{"arch": "swin", "model": "self-supervised image encoder", "dataset": "fractals drawn by 1,000 iterated function systems, in grey", "train_examples": 295000, "image_size": 32, "crop_scale_min": 0.2, "horizontal_flip": true, "color_jitter": 0.4, "method": "vicreg", "norm": "layernorm", "norm_position": "pre", "hidden_act": "quick_gelu", "mlp_ratio": 3, "head_dim": 64, "fused_qkv": true, "bias": "none", "qk_norm": false, "parallel_block": false, "inner_norm": false, "patch_size": [2, 2], "depths": [3, 6, 6], "widths": [96, 192, 384], "projector_hidden": 1024, "projector_out": 512, "projector_hidden_layers": 2, "init": "torch_default", "residual_init": "none", "optimizer": "soap", "beta2": 0.99, "learning_rate": 0.0025, "beta1": 0.95, "shampoo_beta": 0.99, "eps": 1e-08, "precondition_frequency": 10, "max_precond_dim": 1024, "one_sided": false, "adamw_lr_other_params": 0.00071, "max_grad_norm": 1.0, "max_steps": 5100, "batch_size": 256, "epochs": 4.4, "lr_schedule": "step", "warmup_steps": 250, "weight_decay": 0.0, "adamw_weight_decay_other_params": 0.05}
Rows from block 2 of a small self-supervised image encoder, named by matrix and row number. Rows with one number belong to one neuron. Each number is 500 + 25 x the weight over its row's rms, rounded and kept within 0 to 999. All counts start at 0. Numbers have three digits each.
After each neuron's rows are labels from the 100 images, of 14848, where the neuron reaches its highest value: "strongest on" is what is common among them; "colour at peak" is the nearest of a few named colours to the mean colour under the peak. Only what is clearly more common there than usual is listed. The data: fractals drawn by 1,000 iterated function systems, in grey. In brackets: how many of the 100.
# fc1: MLP up (model.blocks.2.mlp.fc1.weight, 288x96), inputs 0-95
# fc2: MLP down (model.blocks.2.mlp.fc2.weight, 96x288, transposed), outputs 0-95

fc1.2:503548493485470468530468499513508508496517521540526487504496483464480503487499484547540526507513509437479543493456477469541547505490477480524536488502511501490453524477473491506492497472507497516484490455441486486513458502485480511482482486506541482525513499512441503519507466508507449488
fc2.2:500474511508522511484502490505502466499549492438507486520506513520513515494557472514460509493462475510514501520486492489457447531471508551497496486485508533486501483500498525524502460500459530481486511563502493513498515494480501560517532524449486520497471497544539521502504539509515526541
strongest on: sparse (86); two maps (72)
colour at peak: black (99)

fc1.7:524513467466528478484478527514548476505507505522472532525534500491496514514550470513500502498506502512504489562495504496524518494519460527507474515483502551533532492508505506476525501428466500482522512471525477448482525533481518445466471460489449500545487517498501516521505511485499504485
fc2.7:519469504535496536527483505496505572503524480557479467518526496508500520461485490488549536483486493504503527508515487497475517484495502501489527454477505455507506441558477471473519540501538481508529509456492494495496519483513516500517453494535514495510515480495516567498497490533514473495
strongest on: sparse (96); dark on light (93); two maps (89)
colour at peak: grey (88)

fc1.244:456510475491513501481479524499525495445521468474492470508484524455490516518502498502508487510503526464461477466515529484536494460504500506505457450490481466522527526520467471515502507446530514431489521535510528465479508528524554534495502522468498502496492480517501522517529467478524485489
fc2.244:541512489527513505502511507548476502557528531532501544487481511496510474480482533499519520516494505555552547488491514529484500546507526510515499527515527516494485498525544535502483505537503524554506503492496504531510473507486446501499525497539547495528518508506510545505478542498451519504
strongest on: dark on light (98)
colour at peak: grey (58)

fc1.222:534496505484470508492483462503472475495454479495514524486512503492425514434490506506500457445491534475531498500530521492464535498514511498476502493483470534526497473480479511529495485535522515538509506462468528511511503509490500504452494447467486556481512518492485497491516482535472498464
fc2.222:482469524515522507485489525457486475542503513544546459526517518515518532514460508531518525534476512507496518504441504482482478522525493531467520497523527497479491486500510502486515445515490440533519515469508491558497488505494529481506523518504520490441536521494490482499511477515503532553
strongest on: sparse (94); two maps (91)
colour at peak: grey (81)

fc1.33:519529469510518518489481497523487496510473544466537481468506505508559500514548460556474562494511504475493489512485532493506523479458494493492538472516499525500520506480514501494469513490479498493480462545441486460481525497514527499496480497482510528511474504552505482461447512510528489523
fc2.33:455499522519489492506474488508509493491507482512454522515443511489491470521472508482501455519482516525506521497493493488455475527535485511526461544502502479466499465511529491498552488462537460471502531465520515519535502508463507487475517479563465486526527510459490526547528502487483507473
strongest on: two maps (90); sparse (90)
colour at peak: grey (74)

fc1.234:523526558506522474495488490532520507531511539449532545518492523486550500486489544473486500487502455481495494471521451508471529509563506505519522472493525493498561523525485462493470534539494508518511515529495498486486487529498494520468521496492511514514521514476493471498499452511508492447
fc2.234:502486520519472547527515515476475493456505482567499493494507478526468519491505463501503482505502557530482498501510556528539521489484526501492475490506489519534453478507541514497535465479522548480515538465514528528546506508499514489520527504487529497527501496487512530500538532533502523551
strongest on: dark on light (70)
colour at peak: grey (79)

fc1.77:525492517510480512500502487493535516499494535526511458475542489484491529534545489553485532478476498461496515513471482471519478457427448519505516471515506498519508506482496500498460486470451510495471498490499535475529503447493485526491519470503525482496487443543492519534525506520509486483
fc2.77:462521510483481490500430456515478490524507477490492490522482493509510468494506497458542462494500492524488506508468530481453508531505513504484491506521502556520480463527552517487495494516513493534470527525491458473497506538489478474508534498542479480452528555478489463495473489516485517542
strongest on: sparse (90); two maps (82)
colour at peak: black (97)

fc1.6:527495518497505507480487512449467533520467532508531507474499474490498552515555527501494477513495521478493465547486508493474483467448505508498483460505505472540499469461488471499482501513488503453480522503497494518522474513482479509513493557557429465475502470510497506537504487499491525481
fc2.6:447496466474514489503500494537530489525481491503483516519492510517552422487477502470532522489520479548500500457530505498493467554529506517472491523502518504459531530552489549504540511475524494497515448486524535480502502510501516490505475460475508531517497501512500469529525501507481479491
strongest on: sparse (69); two maps (61)
colour at peak: grey (47)

fc1.195:551520463438517520520495503527496498434494505483498504515531496509522465492493475547500521536524499479505502495484482488458468515514525444474525505504511493453510491496501526520465492504479512509559500475491475508493474568520531492515497511461483505482469483513540460485476485476528478501
fc2.195:501478519479468445443506445522504455489521507530518545523463479448493511482520473508509500502480506529502507503498493492512550487476520527532503446492512503533511485488558473565515480499514513516489515486561493510484515509495481499496506527515526506561494503485491472515512518508513525487
strongest on: sparse (72); two maps (69)
colour at peak: grey (95)

fc1.262:516497491507500510512473525518496521501484536507494532457534521504477513477562497538494545499485533437480459464466489454458513482503482503534491485451514542509533478514511532553533499482488464488498483507502463525476491485485511491470475543496511484474524505490554512513504497502508506536
fc2.262:503539511485490464458554517512483482529531510507467447520465515503548526509514481493536473511523432529543490516533522531465490486475530489454491557492506507493495527487487521508521503502485496468507493497544541478458487525539497494522494548487498495504488493509469488503510535486506514489
strongest on: sparse (90); two maps (87)
colour at peak: grey (68)

fc1.200:488527489501508523487504561532529490538479531503535488512465482521526516502469482465512485504474518543497524527481440497495507502504529504506480511512494512530561484496527520474529522480557520484540455538494491476464536493492505472533503522461473455511484517536486502508500514530497461515
fc2.200:530508520510528423477501477480514520476516522476539492473548527509470463519464530469519522499484495479475473518480500506480502494539534485504557510475486514488507506517467460498516503506488473536491524531528481540533506505480503491511528493564541498479475504539521505520494498482517502551
strongest on: two maps (63); sparse (57)
colour at peak: grey (45)

fc1.168:516519548496517508500496533513510515504483522517517464525481549528497498514514533477496467490488537536481518461492510454474501566533459457491492466488521469514499526491526499496497516494515485484501464502520496479483469474498504505494482463492533525502535533523485545512536533435537461518
fc2.168:479545477531494513507511515514489511485509505485487527473522486473496514459481511546477550448478523495498496487501509458498506491465478531523515490466502564503494536498477515481489487483548511485466505515465501519476556531542521468520472499528488482499504467488495491525448519532457528464
strongest on: sparse (69); two maps (58)
colour at peak: black (93)

fc1.81:502517512468482533534475465525504572497531486507529486498512504518465521536509479483491489505459488531499496481535486501537532521480500527555522530532508488534500493561473526499510513464462458526479493461510476530482502470524531522491487519488526480555509495502511543527495516501505518482
fc2.81:545447542519477491489527564515509497498529506522505467499532498498522515449506510487494541495524500512511497531492482491468454509503499493464512480494482484515484507441530484480520481462524484493473519478452509489552526535497510476523504485511541479496514506491455469441493488530472492526
strongest on: dark on light (96); sparse (60)
colour at peak: grey (99)

fc1.47:519502511475500446540495502506502460497495538506535538485494470497532501512477508541483508463477517512519474494487503517561515493535472515501468503481505482515507486482481456475513500440456508509496453544467466540497510532465531516534488446503506502491484473494502474516481453495499464518
fc2.47:549481501531466516463490510511487528494466493501506468507517559476497472454520506485476511549494486498490511492481489516471476480512522489488492493485479476525515476514482523497502501540558535496504508518488522465540477479489453485444515494506515526531525537545487514433543528493490477497
strongest on: sparse (60); two maps (52)
colour at peak: grey (47)

fc1.116:513500515535479520493484523525479502478466516511460493536567532516489500498489475501467523521466525484524499530503499507487506526539458493489539500503480515465480450470500471493499478481466452553500507528530488537506474560451475507473512495500533510520484509516518495510501460459503533486
fc2.116:534481458498477504514467475479465479539488498469501511492492499513515499461447459493520554437475515529531504490489498498485515503548506488469508523489518499501458484502511526520512462526500518525497507500490468533507507468526480531506518451510496516504508534478550503475550511556542489500
strongest on: sparse (100); two maps (98)
colour at peak: grey (70)

fc1.220:487531517515499565501517525486494516499478473506483489516549501482479497500482491498496541572451480520521492524476525480510459516514518508488523465525463517535533471487549498500493519467504546522518473484505524441494471488498504479495514501525460514462536505473496491511521529538503485541
fc2.220:484453449474483475483509504501529484518495521502536522509462506509532512528470519495523497468561509501476500495492506500502521494472504507543506546519552495476461502537448494539501518492472453502539542547514472510484500499501551519488472486517496497459487520475549523518493516477485510509
strongest on: two maps (61); sparse (58)
colour at peak: grey (83)

fc1.122:522466444497503501515510499518484492463517514509496525465516496494474491504483539550487454509452449480493524514434484480467533481513500478496531472484500477532468495515518504504516533489460531487483472493442509471527536540509512540551482482512483504491520494528510494494523511547486509494
fc2.122:479560544515494475508501513510510472517529508451516505543474503478512531480478456454450521482512549472521474455542512510500511524531484493482469477536499511515493558494484453532494514499499515512494509501511505531496458461503483504457498487500480500493518454489475533480509493501538520520
strongest on: sparse (99); two maps (97)
colour at peak: grey (52)

fc1.37:501494498471515509467478526469512544522486499515532545493545511494494478509525495530496522514511513525512476506511544513474494480482507491497505525469485466519506516511467450500468473437478550475495467520491552510451495480516533512530457476480521495529503558468529495498514532486510469528
fc2.37:536489500479507482529474495489512476499502479486470486509486488512500499515506507496483447519538521487486517547538495472469469485522486470509485462480542566544530506496511515476499498508560445454473504538474474490524562506470477484473536522483503508511485500503457478493495516467490478488
strongest on: sparse (99); two maps (94)
colour at peak: grey (96)

fc1.30:473514491505473517476473514486497464491484493540539522545502523484452534496513496482494515489456498527446495508538480497436542511510516511518501524535559500530506480482464490506506479503460549534499463482494491513517493513520478457512477503522495540504492536529508515503494450523516512461
fc2.30:476510486499509507486506507551520497527497516489491488448501517539530536519529488487478477481463521472511513484495482468540489519553528531515500458454485495478528469506534558513514513498529465468512513520512521495525532507493530541492453503508490458503508484508483471518494576525503471508
strongest on: sparse (92); two maps (90)
colour at peak: grey (95)

fc1.56:516441490459499499456485494517528578467490524530491477498502477503478508496528489460526513506526470491504504471505501481480498501511508433483481522527462529504522460518482547497477491568513489508531540489489490505481494511491511490481496489534439468478521478489536499504523524502489484504
fc2.56:508476523481494481525505501535482470511497486512455518537562521519529484490520491454471492538419497499500512513480492495512488463503524472506518532481535455505501474504496432519540503458476515524497507493500494461460547468513503479489479528467514507528475483506506536482482496511515512494
strongest on: sparse (92); two maps (85)
colour at peak: grey (43)

fc1.99:492499458508457480467514511521472493498551553485501446532514489528486496510477520505483504558498502530513500465474459468520527469477484536511532524496515531489502506464506474502467449497535534474525490492523463486519497517501474476502469517495487494508479492441511533479493505537455519491
fc2.99:519479542484500518541512479465552497525505508515499494491499475491497487516527494476498533472485508482498481491518526538475482486492521516470486432501532476525512507512490518499507531521474508541525472485477524531500463485497485578499503520505462537499501474516519450559492471450534482500
strongest on: dark on light (93)
colour at peak: grey (93)

fc1.105:495498499477469505515494530560496443494515506488535547500524513518487455546493478451482534486540527476483485475500486506500517567512465508504520473483509535503490461460471533507500473480476491529532508530518497479495516471485494487493544517475512506516473498508502518527526551458524488508
fc2.105:527502496520521517460473514452525522482499490454462467483474467471512512459469498573522495507483476504518543501505555493516490466491511483470465516529512472501527503504543485528525498489513479458481475461474504507500499537482528493472501494552496505483525484461466482476488471521513487524
strongest on: sparse (78); two maps (71)
colour at peak: grey (95)